From a checkpoint of a small image captioner.
Model: 64-pixel images, encoder arch convnext.
Rows from block 3 of the image encoder of a small image captioner, named by matrix and row number. Rows with one number belong to one neuron. Each number is 128 + 24 x the weight over its row's rms, rounded and kept within 0 to 255. All counts start at 0. Numbers have three digits each.
After each neuron's rows are labels from the 100 images, of 14976, where the neuron reaches its largest size: "peak on" is the class under the peak. Only what is clearly more common there than usual is listed. The data: simulated grey scan slices of phantoms with and without marks.
# gate: MLP gate (encoder.blocks.3.mlp.gate.weight, 144x48), inputs 0-47
# fc1: MLP up (encoder.blocks.3.mlp.fc1.weight, 144x48), inputs 0-47
# fc2: MLP down (encoder.blocks.3.mlp.fc2.weight, 48x144, transposed), outputs 0-47

gate.2:155100123148141124117153132148128119172143149115093116152102134138057120120111068129133115131147121138103116084140114118131116165153157148144175
fc1.2:120141123122125099139123145100103118160100160146147159081118136164156128130167106122084121101112130137151155182108101115100146137124122156092087
fc2.2:139126127173152103146132150112146128115116121066164074119133119098097140096161128100102141138118167161124121163141145116118091154139157149144122
peak on: soft tissue; lung or cavity

gate.15:134165103172180153117129126115104102121160155141114133150142160124118101139111160136159128118079142145086125134102105130094120069105130119140115
fc1.15:152116135151155146099149110130139138124138152170067106164111116118085167129124139113115130134081150122095139138109108148152177095131102129095126
fc2.15:139139126093130118104112172111159151104128180148147175137112112122096147162079142121134082133135138118151113159100173145110098142116145134139118
peak on: air

gate.6:152121115132152154109130097118154164142090110107111164120116114180102105111124112133165146108144096096166087164146086104134135122109102138108119
fc1.6:105149135131126122114118162129126130127150145167126129100122100095144157106095147108079112155125104159152154088167136168113119128187111143126090
fc2.6:120129130167139116104091119122159157175130087109095149128110094151073119163116098138126135102094141142135145079118111153124125141104095142114107
peak on: bone; organ

gate.53:150162137126101161095143175127135116174117125103126159136140156170122129092168092121080118130138113153150158124164109093146116160119140123116139
fc1.53:139101123103126115179110096130116128163119155157135122139133115125137111133105142166079138122127132137162084134117157114163138194153145168120098
fc2.53:145159124149150127130114103120125165135130126135127101134129135101075152137185167173124094092163141148151123106109174164090128122117120134150125
peak on: soft tissue

gate.92:084100137150146139117140097157125135128097126169183074095139132119141135116133088110103114141136125080118112092135139127170144129136174128140125
fc1.92:137124138175151151137117088097143161103116099149146106118134104106137162068139124147132127158144175080111157128132139107129108128164095108143122
fc2.92:108093122145121115145118174133128104106098124150169156155164125107141141142133143114160136162134109141119147165118102106087147083149131092161087
peak on: lung or cavity

gate.107:110128140166116143160101078095073125096144088110099123121164132143123104158162149179124128096094147148111138122125118107136132130159135113129143
fc1.107:159136125131135140077132123106179065096113175148126120166094142124152137115126138126131132143110151117128141119140162177139121134088165149135115
fc2.107:144110120125162146134113104129133140154125120132117167107138142077106158134119125154113127150161082096124107126175141174097118174090090104129126
peak on: soft tissue; lung or cavity

gate.34:123111131107115143082166138140111179158167139104149118083118133106110100142149114141117182134118110127132170116114102146124119180102123097139114
fc1.34:143153131107146133114157153147155122154128151132138115118109106101095080160138099094122142157076152122117114152110131141136094129080133083173119
fc2.34:129125089151132156098147153086116181146150159107108159125123144142130092107114104152144126125082119154130173139116073086122139137126124143133111
peak on: lung or cavity

gate.85:134127152155111114094122155121118177147122122109127117150143142165144136095146088097118157108107068152166132125132134123154159102155115166087122
fc1.85:156119113100104120112169140107136101118103152082125096170124166124147130126112086143156151158139110087113150121120172121155150116159137123158097
fc2.85:167141154149126090117154130109140109133101132138134131134099160147144112087127105166155092112140147118104114119167098146174120145117099087172158
peak on: mark; bone

gate.58:149133151114113092171133095110137172099144148135131128122087135143151143120162156108126073100116163141133137139122162116114157100076143135141097
fc1.58:134140092145094114110111102111111144128105136123142111176114112171147123090162129155126080082152120144132106180107120114126167140144132132147090
fc2.58:136091115115136130141123153112091165186127146181140134128136159097115150131124165145149122067138103094146155130124083108115109112108139128126119
peak on: lung or cavity

gate.20:132119106129133162121153151106121134068099147160137154099115095079111111120116120163131135127108192131155140142135118165135116097122094100143147
fc1.20:099145135138099120078106113111130138137120115092134133134108093161114117173168073149102131144156100136121158118124132135136148189159124096128113
fc2.20:106093121122148133131154127156099166169114098150083153092119105132093096135117102089118136139135116156116133140116106117152146146131135159101191
peak on: air

gate.0:151164146101083117118102147099130149109083143128125165128131084143141108168132138118108121140113133114141097171110150098108164078154138148119148
fc1.0:153170117128054155115148130110099155130147155117129086146105128143118102117130166100125118107117143101119119118096099158124179129132105164121138
fc2.0:130126119111120133109140110100124138112173132172150132162126170073140137113130109177105144130119134142151152100146153073145140146151139165100161
peak on: soft tissue

gate.1:134123152114126180118144132112122095145091155180160065094102115125150139142147144129142120128133131126097155145118147097136136162119120098158085
fc1.1:111154134115094121114132150114149145093142112122100171152145159152091099101124107143107092118121086131152090104158128137121131128150176180148137
fc2.1:144166119186166104152112109127135149109158141127117114094132109155108140080111149131116141106115192100142104124133105130122107165147124167128113
peak on: mark

gate.66:146112115125117146128121130076116169160105087135088119155160118131119126167131154132163152100128118107077128144171164119107130107155138141088137
fc1.66:174133123125163152149141158105137083114148150073134156139124114115107093165154135160084141112109164146100105136128097120129134121136096149097118
fc2.66:113105127142146119105128145131130164112124148123120137162174156123143123161149112167165110131084089125156111135121118129145092113112198132167155
peak on: mark

gate.45:119165130119167108102140139125133104124127152154110169077152098124090130126178151139137105138167128130139116089146130093146160132092088104119108
fc1.45:181124119161136159114157160140174152140105139139104137120148156126152135140105132107143127107153086084130147127155111090116167104110096143095107
fc2.45:140107162163125135117085112172127125124185129130064109138156120150136138125156133121102110133154113142110134152101118166090140144109117127145175
peak on: soft tissue; organ

gate.87:134101120117141124169134122139142097102145100142139135080142135109151108087142067115121142150166132153147147119147169109172108154110099146124163
fc1.87:126126133121152091136117101124172101131111114116116103094146145171149127149164110108152118154115154136089122092118126177130133124136178179129092
fc2.87:069155166097107148113139139145107174088092133151150130151119127118156116120159110152131156138153125115123109166159077145137156111117123138102137
peak on: organ

gate.35:131147118176140145136141136136099143146096126167110115122107142134101117143114086115098179123131065108125115173142165127178135120100115110122121
fc1.35:132156128174143148130120123140109151132126136099108127145104157148130134145097095124109180132073126096122127181099166130156161120109095114127092
fc2.35:118147109072137087102136136121129097095133157137127136124123152116121078124151063104182104139112106150134134158121110120157102108135130097141123
peak on: bone

gate.137:111085112126167127166151084137113140135118125109151155152144092150142090110108124100107108141114113118125108148163143158082128130140165132177094
fc1.137:132127136142086117083118184124137116119128136144113105123103143121111161135175122132166136122134116134097195147157104102152160120093105098122147
fc2.137:163087104110176132136158085146151134103081119106147103131089130146127124099177142137145128087113121103137122172162156122124127110109121131141118
peak on: soft tissue

gate.111:131160130159141179125151111115090093116161099089138122156136176134125145140140110096118147115099110127083172124115093113107119111125128155166124
fc1.111:115109147138138100178149161141097102159124116123143120098158147068143118107124107158156144153110135110138132149142152080128088131140159095102113
fc2.111:136117122145113163141112146143142125108148071115126108109124128175125077111159124127136108133119172149165146105144120115129198130115118099135170
peak on: air

gate.135:098162110129099145135109117095101115142139122137165096185111146139120100123127164130085141138186127088162146111121126111120105144134144121175116
fc1.135:132137100129103091132191116157117171122135098140148143106109097157096163157084121130114143146141152131130104124131102157159112097105102135090128
fc2.135:162105156101124142142138113121125128117130140117100156168132126113142117167098098121118108129105091154136104106080164180179128150115135150099159
peak on: lung or cavity

gate.55:136120173152117161122132107135116129149148117142150127090100148122113154077122104131152067159118147069165129120169154154121136122149108117131125
fc1.55:106100129142125156138128106169143166121141141177126102117113137136117148055135095139134072139124161087163116119134143139119107145109124141158135
fc2.55:143151119153133131139147127131124132120132139086127122131103125161118168137117142153195149137133114171101078142133114097173137084079137101115131
peak on: lung or cavity

gate.17:115089113111112093130134107138132140102102114165118165149140109134149170123151135136048079133130128121113138117168095123120099166139119143115132
fc1.17:077122122117157157147150125125153098120096114111095166109124110156137132148141129106107174099101124151170109080147131146142175114116121116162127
fc2.17:122140148142106091167145152155112110135135115087127070132154123130111089113125096168112148118124146121124149131170087140148146142092087142140161
peak on: lung or cavity

gate.102:128131128126130166121132122119080164120128122086114154099080113145154150122119126109174142113115066101120119128130160119159171149085150117134138
fc1.102:132141133172149096107127119108087102143152138117093144094110104089140148102140164136132091125152137136123141089151121112166139111102089097173116
fc2.102:091127176093108156151134126135111177142124183117127111136145133119153118093129141151174131123133104067152120100144097140123145149160117107122133
peak on: soft tissue

gate.18:096103178144137172147124080143123113153111129112170134094169094098113153139148143136137124100140168118148150119137077118159120121116122115124101
fc1.18:145159091134136125087123159103144150155127134110103074126142095125158147142092123167116151121119103098116133129148156105132120139131145196125093
fc2.18:119114137140129117119114103158145141115100112187141130120166085154119164152151126110106151108160099160178123110142113120172127087134154110153135
peak on: organ; lung or cavity

gate.93:101112159131147101151129137099198124160169119125131153134111141112091155095137092138095138150115123104158102123148144119168096161127130135101145
fc1.93:135135086144125105139115144123112148120133149116127118125119122145153094129162152157124110115114109105105111191093151123127179086120093079161159
fc2.93:143143117097121114146107147096071135107121108156137175109114093150141148137142111071130109128119134135186125132129182130124115146148134091106118
peak on: lung or cavity

gate.57:131144114107134140128151136127128129100083139132130167107125129144096112108128133120079112124128089102194175105126157138138151095174162094133124
fc1.57:134129112157158123147111152108133122129153145136113075122120159133145140124147154089141166112085095145061155158115161129117125146114145162151103
fc2.57:179148099153115158117123109117106139084124117117104118072130110114134129107161153129149138150155138130096104139152141113181111121157130179160118
peak on: lung or cavity

gate.91:136153132102158091102157147136122095136132165142113149120110136185139116125129105093098166129108166150098116114139078107115111118126160162140157
fc1.91:154111116126065133143159112110133170143150062133121146159129187096143121114124152104151144139123114123145145127145158101140099134098118106114134
fc2.91:132066119142102106130116139165133158115151146132101102122184113108124096124116099141103164141130106162156124141155132138109105117083164100152143
peak on: lung or cavity

gate.13:144152120142159101126117156136085154132158148126163120081131054159143139115108123135130111127165136132125131129142133114134117093176108085150106
fc1.13:139108142173124145153105152102097134103117143164120106100107118138149120164147111157122114162131075089138139101136129134122144186121152139091096
fc2.13:174118129118115115084154151163149148118129131122157090122146122113112099144143157152085112183125087125141106112144123116126097167142126145131179
peak on: soft tissue